Rows from block 5 of a small image classifier, named by matrix and row number. Rows with one number within an expert belong to one neuron, the router's apart. Each number is 200 + 30 x the weight over its row's rms, rounded and kept within 0 to 999. All counts start at 0. After the name is the row's rms in percent of the matrix's.
After each expert's rows are labels from the 100 images, of 14848, where the router gives the expert most weight on average: "peak at" is the part of the image that holds the peak. Only what is clearly more common there than usual is listed. The data: scattered letters and digits in many colours.
# router: router (model.blocks.5.mlp.router.weight, 16x384), inputs 288-383
# up: expert up (model.blocks.5.mlp.up, 16x192x384), inputs 288-383
# down: expert down (model.blocks.5.mlp.down, 16x384x192, transposed), outputs 288-383

# expert 0
router.0,068,168,227,229,181,196,183,173,208,179,166,212,198,210,140,211,151,283,173,158,228,192,146,186,179,246,215,179,177,175,208,172,247,210,185,223,226,224,222,242,201,215,161,178,231,166,247,189,242,171,260,182,212,200,222,198,234,166,176,168,193,253,145,226,207,205,236,249,237,178,212,219,211,174,189,230,189,200,143,208,195,180,244,192,158,226,187,215,183,167,231,187,166,129,196,219,199
up.0,105,233,207,173,192,242,166,271,261,222,191,177,246,219,197,202,255,228,182,183,147,186,195,221,206,174,194,208,190,248,204,188,187,183,201,220,259,198,180,215,203,187,185,193,220,166,172,201,209,195,206,189,164,242,190,206,202,223,216,218,165,218,157,189,234,184,216,168,153,203,231,170,221,162,159,206,229,214,194,190,231,169,160,230,207,198,199,218,179,174,158,165,130,206,201,167,189
down.0,106,225,188,202,148,200,218,184,154,210,249,245,191,158,166,208,192,183,204,179,188,154,185,206,223,241,135,257,164,172,197,230,188,184,187,157,157,200,218,144,223,217,161,162,193,207,191,195,205,208,236,163,225,223,188,211,217,228,217,187,194,240,220,195,192,192,120,217,233,206,245,211,179,195,187,190,177,185,153,184,162,177,162,173,163,217,199,153,220,258,222,219,188,143,249,167,248
up.1,086,248,227,117,180,178,172,196,222,211,182,176,203,201,183,211,177,191,175,198,196,192,205,189,173,214,149,271,187,161,198,238,201,170,270,170,187,196,202,236,205,163,191,203,239,233,180,191,171,171,164,200,213,199,155,267,160,189,192,199,230,112,178,174,171,192,238,200,187,220,192,169,170,215,192,188,176,164,210,232,249,133,203,227,224,190,172,222,165,234,167,201,170,250,223,214,192
down.1,085,192,201,197,219,190,185,173,185,255,223,175,177,156,198,158,162,191,190,191,190,210,182,226,141,208,170,248,189,204,197,175,225,150,194,194,229,191,204,158,227,215,181,227,178,186,170,212,213,219,230,198,226,219,189,173,186,183,246,189,194,206,189,193,191,175,164,193,183,186,239,199,196,210,235,191,202,177,199,265,180,169,179,204,196,204,229,203,185,156,141,243,215,173,181,176,213
up.2,085,156,175,241,180,195,169,194,168,204,244,225,217,171,198,196,163,163,216,169,195,201,261,207,241,149,183,165,222,225,171,203,159,211,155,236,237,189,219,173,172,250,249,211,146,197,207,231,187,170,183,195,228,219,232,207,190,221,222,220,207,182,221,164,194,184,224,147,221,150,225,241,190,193,190,179,228,182,161,159,203,256,207,191,202,246,201,237,213,200,220,231,214,218,177,165,234
down.2,085,169,201,237,230,196,231,209,187,232,185,207,218,201,229,199,221,223,191,172,201,203,208,235,233,201,271,129,171,230,149,250,176,215,192,208,246,169,189,248,215,120,236,224,214,193,247,189,179,149,201,203,213,174,242,240,211,158,188,190,225,266,171,215,209,221,157,224,165,167,188,241,181,206,226,200,240,209,169,193,278,248,215,248,227,222,195,239,244,232,194,202,213,184,176,231,166
up.3,114,219,153,184,161,179,164,206,167,211,217,177,191,176,223,199,195,182,174,175,199,190,215,183,220,199,169,215,196,203,141,187,185,216,261,235,162,198,218,191,167,155,221,270,235,211,195,163,103,123,201,263,240,212,208,196,166,216,204,196,221,200,185,175,248,218,256,129,199,140,202,235,154,157,187,178,200,196,227,216,246,206,222,239,227,185,149,186,166,199,166,208,141,195,180,183,209
down.3,115,252,197,209,216,189,182,203,155,213,237,224,164,161,208,192,160,168,221,224,165,178,152,220,162,210,206,221,190,218,250,170,201,164,160,214,266,206,167,152,210,228,200,213,208,229,227,213,242,228,170,192,201,222,172,175,205,225,261,228,164,206,221,209,213,181,185,177,165,218,210,199,196,268,233,164,224,232,208,226,180,219,134,148,160,224,201,244,211,199,158,208,166,197,154,164,180
up.4,118,236,165,209,176,159,167,188,205,224,193,174,170,177,188,181,273,218,265,190,215,218,220,178,198,198,224,224,238,162,150,239,190,226,251,222,194,167,177,174,132,226,164,201,214,258,183,182,177,168,209,196,225,234,182,195,219,232,219,188,200,159,174,194,214,240,168,210,234,210,208,224,190,242,152,180,187,219,290,211,209,177,150,218,235,168,184,191,206,258,176,231,201,230,152,190,219
down.4,122,206,186,248,217,197,154,255,240,201,220,175,180,217,140,136,158,219,196,299,212,193,227,235,195,171,208,232,179,189,186,198,181,192,143,269,220,197,160,232,228,217,189,193,197,213,132,182,191,197,168,180,203,243,128,210,142,178,228,232,171,178,228,195,203,202,228,211,230,197,216,190,136,253,150,211,184,213,236,197,205,228,192,222,219,257,211,229,191,177,218,234,236,206,135,224,209
peak at: middle left

# expert 5
router.5,079,187,217,173,174,186,204,230,208,156,168,244,197,161,157,217,169,201,199,137,179,226,157,229,163,225,189,206,202,234,200,182,222,218,202,204,174,198,199,230,183,225,171,192,225,180,242,222,222,183,221,249,202,230,242,175,178,184,225,181,168,229,213,223,212,152,272,118,169,187,215,256,174,116,171,226,159,258,186,217,242,251,191,196,188,158,172,199,204,131,216,221,157,164,229,200,197
up.0,121,155,164,218,176,194,156,150,177,223,236,173,251,192,185,217,257,127,263,156,229,250,198,220,195,185,224,207,169,206,229,195,180,210,193,176,177,192,228,186,197,199,253,197,205,229,169,203,261,256,186,144,198,148,195,164,201,214,197,214,255,226,233,205,150,197,200,268,184,202,225,202,169,194,272,195,201,167,197,205,187,212,224,186,202,220,214,199,242,186,205,192,232,205,193,214,159
down.0,135,206,167,264,190,181,163,181,203,275,268,181,259,214,233,175,229,176,240,188,282,206,177,202,293,214,170,186,161,166,202,208,197,168,205,211,192,203,185,161,171,200,199,155,256,173,202,209,222,226,168,151,196,150,195,264,208,217,194,231,234,196,198,231,193,218,146,196,223,236,245,183,211,270,222,195,190,217,192,180,152,164,195,165,173,210,157,142,228,274,178,230,189,193,214,163,208
up.1,103,154,207,172,173,233,197,226,223,171,234,227,172,152,177,268,222,130,218,195,196,228,197,177,153,179,210,204,198,231,213,221,175,233,227,190,157,154,232,190,176,230,271,229,158,286,204,104,190,171,216,198,227,199,183,186,196,217,234,200,187,214,217,168,224,205,202,172,216,175,209,217,133,194,242,186,261,251,234,231,171,239,213,205,161,184,191,244,212,169,229,167,194,217,219,262,219
down.1,114,217,152,208,180,172,205,175,206,184,177,197,237,186,217,238,257,216,177,254,206,216,240,197,212,206,161,200,171,190,206,166,172,159,197,147,208,159,234,191,145,196,183,176,209,179,235,178,151,221,173,219,225,190,188,206,258,175,223,229,209,214,192,221,135,192,174,206,225,220,218,203,189,224,195,173,158,161,250,215,223,118,206,199,139,201,243,212,227,221,249,196,198,161,191,201,185
up.2,094,126,190,173,127,232,203,222,209,176,223,230,177,173,162,241,228,158,204,204,200,229,213,196,155,168,218,214,171,220,235,223,168,230,213,179,152,161,214,196,176,218,263,228,125,274,208,118,199,178,210,205,258,189,184,188,228,215,225,209,190,203,245,176,212,191,190,184,210,181,197,221,130,199,216,190,236,270,219,221,176,243,202,189,180,195,193,233,230,173,228,149,200,216,218,269,205
down.2,102,196,138,212,170,179,213,187,199,196,177,182,251,178,226,272,236,220,186,256,198,227,251,196,219,205,190,207,166,193,219,166,161,168,200,135,211,147,241,192,136,208,202,172,199,160,243,170,145,221,181,202,225,200,190,211,256,173,216,198,212,234,203,191,142,194,175,204,241,220,226,199,185,222,194,182,185,173,246,182,239,110,186,204,160,216,236,210,214,209,246,193,187,164,204,222,188
up.3,100,176,176,250,218,198,191,192,167,240,232,220,158,232,210,201,165,142,254,217,206,185,209,191,223,156,204,152,261,166,175,256,150,174,173,226,205,208,190,140,210,192,252,197,187,194,197,217,175,238,181,151,220,223,175,193,273,212,180,253,267,196,197,155,163,212,210,244,249,231,154,211,192,252,222,194,225,192,188,159,207,201,206,192,213,220,220,265,207,202,215,222,206,213,184,172,160
down.3,075,191,227,183,192,189,160,205,245,156,206,204,171,174,179,168,178,185,208,184,212,256,185,171,220,187,161,211,158,176,207,183,176,222,168,241,218,214,197,197,198,121,241,233,240,197,249,158,214,138,230,153,210,223,183,226,162,166,223,202,189,198,254,320,225,170,168,209,230,250,162,234,179,179,211,207,171,267,207,227,210,198,218,152,214,238,227,227,137,210,205,219,180,230,193,233,245
up.4,095,219,209,246,232,182,184,201,185,233,283,159,245,179,233,226,220,144,239,267,209,203,198,180,265,195,233,183,191,206,217,226,171,169,198,201,194,234,213,210,228,132,257,186,198,224,167,200,189,206,162,195,198,183,193,207,245,215,178,239,219,182,240,178,209,244,164,239,209,242,171,242,188,248,261,193,229,172,193,194,144,154,217,224,233,164,215,224,202,214,157,208,190,211,200,195,212
down.4,069,174,201,191,218,221,155,218,236,192,218,232,201,206,238,197,235,172,233,174,264,232,212,165,198,196,179,202,179,172,170,205,190,208,161,194,192,222,211,149,249,116,213,217,227,241,245,185,183,152,228,196,182,172,184,194,167,172,213,178,234,186,205,220,186,180,128,185,215,218,199,244,189,178,256,223,170,200,252,215,168,207,216,213,199,201,222,200,206,238,135,201,200,257,202,200,206
peak at: bottom right

# expert 14
router.14,154,266,221,216,231,186,257,223,175,181,207,197,221,217,248,142,192,218,156,280,239,246,188,162,196,127,205,201,221,171,191,149,195,183,214,221,193,223,210,193,182,202,263,192,193,243,205,215,248,256,178,216,241,151,148,177,161,233,211,238,201,149,188,207,174,232,198,190,194,171,182,163,263,248,244,202,196,208,180,216,145,235,165,170,155,148,203,231,182,217,234,165,220,247,146,229,163
up.0,098,189,208,210,225,240,197,248,225,200,207,183,232,235,194,144,183,227,241,185,183,240,204,205,205,182,212,185,242,222,217,157,196,161,201,204,253,212,203,215,186,233,190,172,157,177,137,176,184,180,168,219,163,207,167,146,252,187,217,196,215,165,192,250,164,203,173,149,255,180,222,212,241,201,131,212,110,191,214,223,191,152,151,162,179,218,273,229,189,202,182,169,190,198,194,232,246
down.0,096,198,240,231,173,147,203,155,206,233,166,210,204,173,254,200,164,143,170,240,257,188,228,168,172,209,234,224,248,221,170,256,185,122,216,188,243,241,248,216,242,145,245,219,170,230,192,167,215,173,182,246,224,223,152,240,225,205,207,205,202,176,213,217,191,205,181,236,226,222,160,161,192,174,239,231,199,194,233,198,187,165,194,194,216,182,191,179,201,159,181,143,250,206,171,173,170
up.1,078,208,193,233,187,183,204,234,213,239,263,201,207,114,168,197,187,166,215,198,200,188,186,225,213,203,208,226,234,233,159,189,231,168,201,187,274,206,175,171,198,188,172,257,217,257,214,201,170,196,203,177,215,189,204,217,167,205,198,207,150,220,228,201,176,146,206,203,180,178,139,176,157,181,209,172,186,173,157,226,175,209,187,181,257,243,167,196,184,237,258,190,195,208,156,205,192
down.1,074,171,204,209,183,157,255,208,134,159,215,238,149,205,197,234,181,257,189,228,204,210,139,223,184,183,208,159,203,175,225,185,160,193,150,197,195,258,241,179,182,217,220,224,223,208,192,216,239,214,209,213,232,235,215,217,169,205,142,202,198,211,235,255,184,186,219,162,178,135,157,203,186,129,254,197,262,229,168,226,197,195,200,169,180,240,219,200,192,184,194,128,199,195,187,200,175
up.2,096,188,166,245,205,190,159,206,223,164,205,186,179,185,162,251,239,178,214,184,206,207,236,215,157,207,220,234,158,174,189,190,201,221,207,192,140,172,214,197,163,229,151,233,175,232,183,211,207,231,189,227,181,233,255,220,198,191,257,178,227,219,256,198,192,212,184,241,191,211,206,269,193,174,224,199,222,197,244,213,213,216,219,202,203,224,111,270,185,263,182,242,172,197,195,255,219
down.2,089,187,165,170,163,199,202,192,210,194,199,167,174,206,203,174,180,180,220,207,223,199,181,180,111,177,205,195,216,205,201,174,194,221,211,148,237,205,201,211,186,217,198,185,220,229,179,235,233,198,166,226,210,207,217,246,169,205,193,200,163,193,194,234,204,162,164,150,185,196,164,188,176,159,201,195,226,178,213,239,176,209,195,227,191,187,122,193,177,217,156,231,188,229,219,205,168
up.3,111,214,141,201,175,167,142,199,215,255,216,194,156,160,161,197,179,177,236,190,197,159,205,226,227,221,214,193,169,224,192,200,180,167,161,171,183,179,108,173,202,225,198,224,200,220,183,197,178,167,163,180,209,242,241,220,195,225,201,220,184,215,198,215,228,225,214,224,203,207,157,189,135,178,191,191,258,233,225,200,205,194,149,202,217,267,149,197,196,181,229,188,202,208,183,242,245
down.3,111,235,229,215,211,240,227,194,183,189,196,186,161,207,231,237,150,192,160,190,195,231,202,209,177,201,174,142,207,206,194,212,210,190,174,176,140,192,201,144,267,138,254,245,202,176,181,187,234,202,239,168,234,180,195,215,154,210,184,205,204,190,166,212,217,178,230,201,223,188,162,151,200,249,243,174,191,216,129,240,190,212,252,196,182,137,227,225,197,181,203,237,200,182,223,181,161
up.4,093,225,202,189,187,182,214,242,192,228,219,139,235,212,214,240,176,204,258,199,218,223,168,203,167,227,198,238,138,149,208,189,131,200,190,235,248,177,192,163,207,223,217,197,233,182,179,222,164,171,201,217,192,240,233,178,248,209,217,172,211,192,199,222,267,220,177,141,182,186,231,237,223,156,151,208,186,206,211,192,188,170,156,207,199,216,193,213,235,230,118,222,216,213,155,195,175
down.4,093,185,238,203,185,236,217,133,196,250,159,156,169,180,214,233,158,179,183,188,168,262,194,163,191,229,193,216,200,266,218,223,231,158,206,210,225,235,198,206,216,203,206,233,165,158,246,237,198,249,201,173,176,233,194,192,219,180,166,225,187,193,153,238,222,169,205,201,170,241,206,158,177,213,236,227,165,230,149,215,228,163,232,179,280,148,183,208,171,182,149,174,201,187,220,163,207
peak at: bottom left

# expert 8
router.8,103,185,211,201,222,239,198,147,221,187,228,196,217,218,194,156,246,237,224,210,214,162,174,193,206,182,146,228,184,240,172,272,212,228,243,210,189,198,192,219,263,206,178,217,206,207,194,227,189,189,192,230,154,170,170,194,249,225,146,204,211,251,226,178,215,198,205,176,181,220,215,267,168,215,178,194,197,226,208,213,199,184,217,139,235,233,225,194,211,263,225,171,193,193,225,207,215
up.0,092,184,210,221,174,196,255,175,204,218,144,226,191,262,207,224,151,151,214,156,207,183,172,204,217,220,237,183,217,220,195,192,233,202,193,219,202,187,171,157,213,196,215,213,241,195,223,211,236,249,172,205,227,199,204,140,197,205,216,245,156,215,157,194,241,212,267,212,202,192,179,176,192,149,207,154,208,278,138,168,241,224,214,184,222,184,223,229,261,191,202,180,236,261,210,204,187
down.0,095,175,222,240,170,171,205,220,179,184,231,226,137,231,186,192,187,183,255,191,145,247,192,199,177,193,226,275,175,193,248,260,222,195,192,220,215,164,205,174,212,260,147,194,204,140,167,256,233,253,194,177,136,257,213,179,193,217,198,205,181,206,176,209,227,220,195,206,255,235,192,164,267,151,216,178,209,215,180,221,200,206,188,181,226,197,168,194,220,145,201,197,152,186,186,239,230
up.1,109,255,228,241,202,177,204,203,122,222,239,184,222,212,175,197,171,165,209,236,199,178,214,189,193,231,246,213,284,180,156,180,214,166,203,160,150,224,196,232,237,224,197,192,233,193,210,190,202,200,184,238,192,208,176,174,218,181,196,211,223,187,248,183,173,194,157,228,208,164,166,232,173,244,194,177,190,231,216,211,216,223,190,191,230,212,166,228,229,224,227,186,247,216,152,266,219
down.1,120,140,223,154,160,200,200,188,287,200,162,235,171,211,196,177,173,220,179,157,192,198,207,171,193,199,193,213,245,206,130,202,207,217,208,247,199,174,213,194,197,145,223,166,190,230,206,186,188,235,201,175,180,173,209,178,186,200,241,212,183,179,124,162,212,182,209,223,179,226,241,124,189,260,189,199,174,184,230,194,255,173,201,211,206,200,196,194,146,193,163,199,140,201,231,206,219
up.2,091,225,197,227,218,193,178,233,188,183,246,213,165,177,194,205,182,221,133,231,225,237,202,177,205,196,255,225,175,139,248,167,155,142,172,209,169,190,225,197,158,195,208,241,163,198,190,203,220,183,222,192,216,198,203,224,157,161,218,216,220,227,246,239,180,222,233,229,189,208,147,203,228,217,234,197,174,143,177,210,204,204,201,201,200,156,149,210,169,159,161,222,194,113,201,171,201
down.2,086,220,190,211,182,199,229,155,226,218,173,207,172,143,195,209,200,229,154,218,217,209,183,178,196,198,219,234,181,196,217,225,211,198,200,234,218,164,220,170,166,211,170,192,229,221,208,213,184,229,272,222,213,252,249,217,175,231,240,182,212,276,183,209,234,182,203,250,196,235,230,180,160,236,193,196,242,194,195,219,192,207,173,159,202,192,196,189,188,193,203,190,150,169,149,106,198
up.3,087,198,160,169,233,221,214,163,234,218,200,187,220,250,189,161,159,242,206,239,232,173,186,194,232,208,171,199,172,221,227,186,204,195,185,278,232,191,156,183,230,219,182,221,240,181,160,241,172,210,201,202,193,157,183,172,162,178,202,226,229,159,169,192,175,243,274,206,206,217,184,213,188,219,100,222,182,193,170,200,168,178,206,236,221,199,241,239,233,195,233,197,213,210,150,183,152
down.3,083,201,215,206,151,258,182,247,171,182,204,164,230,249,188,177,185,126,190,186,197,193,204,261,216,214,182,223,150,177,223,154,212,202,180,232,202,208,166,220,211,233,208,216,223,193,137,204,160,179,147,172,158,239,176,271,146,190,222,236,183,161,199,190,235,232,165,201,208,203,166,214,144,168,173,215,223,189,164,177,217,185,204,235,149,201,177,199,201,169,235,171,200,213,243,218,160
up.4,092,142,239,241,186,198,234,248,178,164,203,136,214,215,183,187,166,198,281,177,197,230,162,220,206,205,242,160,161,184,211,192,176,181,158,209,182,212,195,214,230,173,218,209,183,144,208,170,216,149,224,187,182,230,238,207,172,197,204,183,178,153,164,191,207,235,161,237,232,226,161,193,182,153,193,217,206,207,212,222,191,179,209,193,182,184,173,230,190,241,164,225,208,227,162,294,216
down.4,091,169,226,192,200,208,174,150,228,190,228,232,201,219,219,182,197,182,234,181,241,231,204,143,159,149,237,225,219,190,191,179,158,257,243,231,223,180,228,161,199,228,184,152,161,240,221,212,221,233,194,269,219,168,200,146,214,198,233,215,217,240,216,216,167,164,177,176,168,213,228,227,178,191,232,197,197,195,226,164,160,227,184,209,221,238,204,198,171,204,182,157,229,195,207,152,223
peak at: centre

# expert 4
router.4,103,141,224,221,227,199,228,251,214,227,176,190,160,143,225,179,183,246,207,138,170,244,227,230,224,202,217,171,170,190,219,204,176,220,157,237,211,218,159,200,204,164,196,210,229,174,242,201,168,241,242,223,234,213,221,215,199,164,210,195,173,223,189,231,216,192,150,192,203,270,231,217,157,183,205,195,189,218,205,225,218,149,241,199,237,226,223,254,172,206,145,214,141,200,209,187,185
up.0,077,181,221,216,238,256,219,193,191,215,186,175,227,223,210,193,248,231,204,218,201,246,231,251,254,191,185,119,193,206,220,256,188,231,179,174,200,222,168,187,262,177,188,226,204,194,225,228,180,191,186,209,239,230,192,225,211,194,203,181,165,214,170,179,180,187,174,195,216,215,236,203,234,226,198,181,173,199,196,227,227,196,194,145,245,192,223,175,202,266,169,225,212,258,196,154,231
down.0,087,231,214,163,207,227,185,215,228,171,240,210,224,165,182,256,151,179,178,178,179,210,167,197,193,164,213,279,272,205,211,192,182,182,202,186,259,214,237,155,201,236,236,198,211,218,230,195,205,175,218,228,203,258,194,200,194,212,211,201,172,223,168,186,167,235,172,239,180,174,222,208,177,212,215,190,205,183,233,169,199,202,165,179,148,200,193,208,180,143,263,180,165,201,178,253,153
up.1,098,205,208,186,159,210,183,193,173,185,236,187,265,287,212,240,145,187,230,249,176,189,160,185,235,175,157,199,210,221,247,243,177,161,213,215,143,160,245,192,255,241,243,193,205,237,168,177,209,160,139,195,176,176,157,220,212,233,233,233,207,158,189,167,190,234,237,190,209,185,204,185,198,191,221,168,209,145,207,205,169,237,147,176,165,190,216,189,194,250,235,201,227,217,195,264,206
down.1,072,182,171,240,171,197,253,170,204,188,206,199,234,199,206,163,199,166,216,213,182,181,181,196,232,234,205,193,193,231,216,186,206,195,197,204,186,162,185,211,220,227,222,187,213,214,164,208,202,193,214,177,172,175,179,161,249,222,191,196,220,195,298,177,200,204,167,184,183,202,170,230,212,157,254,188,214,168,160,223,204,215,203,178,180,239,208,218,261,284,250,164,188,185,207,194,247
up.2,103,203,154,216,201,175,190,162,202,216,174,168,222,164,242,212,224,201,195,184,173,244,180,206,189,212,230,246,213,228,203,189,193,181,197,217,207,188,212,190,202,200,195,171,229,198,202,162,208,144,236,195,204,148,172,204,173,204,229,239,184,213,259,219,243,190,236,198,182,192,239,121,135,123,228,188,216,215,192,203,233,172,142,203,185,172,248,206,226,202,130,142,199,180,216,206,203
down.2,109,198,218,217,235,178,241,248,240,198,173,229,156,197,207,176,175,250,146,159,183,180,185,179,143,174,198,144,205,206,172,184,157,247,174,190,246,254,180,229,171,210,191,244,169,170,232,286,224,215,224,258,226,223,213,221,202,164,144,224,160,166,170,200,199,209,193,183,188,181,163,188,236,223,195,184,137,220,245,198,241,189,249,187,214,189,178,219,201,195,199,230,226,207,160,213,161
up.3,101,193,198,191,200,188,218,164,222,176,225,152,234,194,147,189,167,212,153,204,185,174,215,269,202,202,163,167,143,179,173,272,206,209,207,228,197,185,175,220,229,223,204,190,217,205,180,180,187,189,178,185,224,229,174,209,204,202,208,218,209,219,177,181,211,174,236,215,209,170,176,181,233,216,152,180,205,251,133,211,252,217,174,156,181,220,245,196,188,206,233,196,232,170,239,184,209
down.3,107,254,211,192,240,234,208,131,158,212,220,179,237,223,223,264,204,243,201,234,175,214,223,256,225,165,181,186,176,209,202,189,200,123,205,193,202,219,245,144,201,189,230,228,236,166,190,228,169,184,186,191,203,216,196,255,181,215,176,162,201,245,153,193,177,223,151,194,145,145,200,253,157,225,251,179,176,170,237,222,201,223,140,174,229,187,184,232,206,189,133,207,155,244,175,148,197
up.4,119,211,260,176,187,209,148,161,215,165,184,167,183,224,209,242,217,184,225,221,157,202,157,152,197,219,186,183,204,212,228,196,207,178,183,222,227,199,255,196,190,167,204,203,196,201,240,183,238,163,226,214,129,297,213,227,162,204,206,195,161,220,222,229,225,207,202,145,155,195,238,210,161,241,172,194,187,174,203,183,214,229,201,225,229,146,177,234,215,141,167,208,128,208,193,165,254
down.4,123,211,180,276,201,149,212,246,236,226,179,187,149,162,221,187,190,246,177,188,189,213,222,172,218,180,180,189,195,192,180,211,164,224,163,197,227,250,138,212,178,206,194,234,176,186,232,232,203,230,184,215,265,190,214,256,173,196,153,234,151,157,154,190,218,179,212,202,243,212,196,167,200,188,181,173,171,247,239,234,236,175,207,209,211,192,193,229,189,219,195,245,214,207,213,215,149
peak at: bottom right; bottom left

# expert 10
router.10,097,155,170,190,222,205,183,163,181,255,239,171,208,196,206,242,179,156,276,213,187,180,193,171,228,215,236,218,217,227,205,264,198,172,212,214,160,175,240,155,200,191,176,216,229,218,210,174,165,225,222,148,196,240,158,182,231,224,238,189,241,200,208,186,155,224,174,208,239,258,183,168,202,200,219,183,261,164,215,181,228,188,201,227,240,181,263,246,235,207,176,189,192,200,239,172,166
up.0,112,230,276,194,166,204,189,224,170,139,177,237,188,175,208,217,186,179,209,254,201,171,173,190,205,154,206,178,172,207,193,150,138,223,187,190,227,179,221,200,257,178,251,247,210,225,228,210,254,189,171,274,229,185,244,175,167,210,189,244,181,184,209,249,223,159,190,191,197,161,189,242,111,156,217,174,167,196,197,185,191,237,202,184,218,203,202,180,175,204,174,229,240,222,143,199,232
down.0,098,186,222,231,184,150,211,202,200,182,226,177,195,206,188,211,154,157,258,197,155,210,198,175,226,235,193,152,213,185,212,201,199,256,175,277,224,189,177,251,294,206,202,177,179,192,192,219,202,222,205,179,245,218,180,242,266,232,203,207,169,223,237,203,165,197,264,149,177,185,164,168,178,165,176,189,180,214,155,142,252,142,184,220,245,179,199,239,212,223,166,197,151,172,200,114,181
up.1,105,233,205,161,162,179,211,191,262,151,165,214,250,169,201,188,123,195,215,201,193,197,175,206,190,195,172,260,197,208,269,190,204,172,207,173,196,230,206,186,236,232,199,170,230,151,180,156,213,195,224,235,182,161,172,197,168,196,208,208,187,212,234,181,202,147,245,156,165,174,226,196,162,171,187,192,200,215,254,195,193,199,138,175,128,200,221,227,174,202,138,227,160,199,226,191,231
down.1,112,224,228,204,245,230,180,212,230,224,188,251,167,164,259,229,176,183,169,183,219,183,191,163,137,175,193,215,174,237,150,247,211,178,255,180,177,196,187,176,200,159,236,244,237,174,206,200,165,168,218,205,203,185,188,222,202,219,176,183,207,184,153,212,273,206,197,181,261,234,180,165,180,222,257,197,223,264,167,184,194,230,289,207,169,169,124,201,206,145,190,211,156,231,220,228,183
up.2,105,244,207,218,215,220,181,197,139,259,196,183,225,239,232,200,187,180,183,207,216,181,220,235,221,185,208,186,165,206,194,164,196,161,206,198,179,206,226,177,239,205,243,161,224,184,166,217,223,206,128,156,171,196,234,213,186,195,200,202,198,217,157,201,217,193,167,223,160,160,242,187,227,196,208,208,165,204,189,160,133,184,200,171,191,224,165,219,167,194,212,201,243,237,238,248,188
down.2,106,214,230,199,174,221,176,150,166,181,200,208,199,247,149,159,213,243,202,227,179,184,208,204,256,193,159,203,204,175,203,204,184,176,208,205,191,198,178,165,146,259,165,185,141,168,166,216,176,242,245,217,190,222,199,219,174,230,144,198,210,175,191,179,215,199,190,173,213,189,231,215,224,239,120,237,233,213,217,149,168,221,171,209,189,230,221,220,202,211,187,238,193,222,170,198,215
up.3,096,220,245,254,222,166,193,171,219,116,193,205,228,202,183,200,244,219,220,245,209,197,224,215,232,183,179,188,160,200,254,162,178,221,145,133,258,184,211,199,241,208,195,206,203,178,238,259,228,161,180,183,209,222,185,185,187,191,196,217,162,195,215,269,191,202,203,204,208,180,219,227,148,158,175,190,158,216,216,182,165,221,185,177,203,189,233,219,205,191,184,234,204,259,176,209,235
down.3,075,230,206,179,210,212,148,198,182,205,230,125,199,194,233,218,198,189,252,202,149,173,188,196,217,263,215,233,174,149,239,219,272,206,205,203,186,203,218,228,202,201,206,160,182,151,173,229,210,206,220,154,168,187,207,252,195,197,189,172,210,187,210,214,221,212,215,160,221,240,237,191,170,143,198,227,139,171,196,180,247,188,153,256,190,190,188,203,189,194,163,179,203,221,210,190,252
up.4,082,195,231,158,178,206,184,152,172,233,161,197,213,116,129,163,250,169,202,192,127,171,185,178,167,198,178,244,151,169,199,154,193,196,178,263,147,183,188,210,174,156,209,212,213,191,178,217,191,222,201,239,214,172,194,171,189,214,232,198,211,141,244,221,214,187,170,188,232,195,147,185,215,172,202,171,231,206,229,217,214,202,188,178,213,217,198,202,233,271,203,207,241,218,149,237,195
down.4,086,215,186,199,211,214,180,170,232,223,210,198,235,197,234,262,200,161,248,191,218,213,163,173,231,233,188,207,192,236,168,162,196,173,179,214,217,257,215,147,241,150,229,201,296,200,217,169,161,162,188,174,220,195,181,203,241,153,207,215,174,194,199,211,190,196,162,239,213,205,167,154,193,237,242,195,201,177,196,243,205,230,247,192,209,178,232,217,198,205,193,220,187,226,165,198,255
peak at: bottom right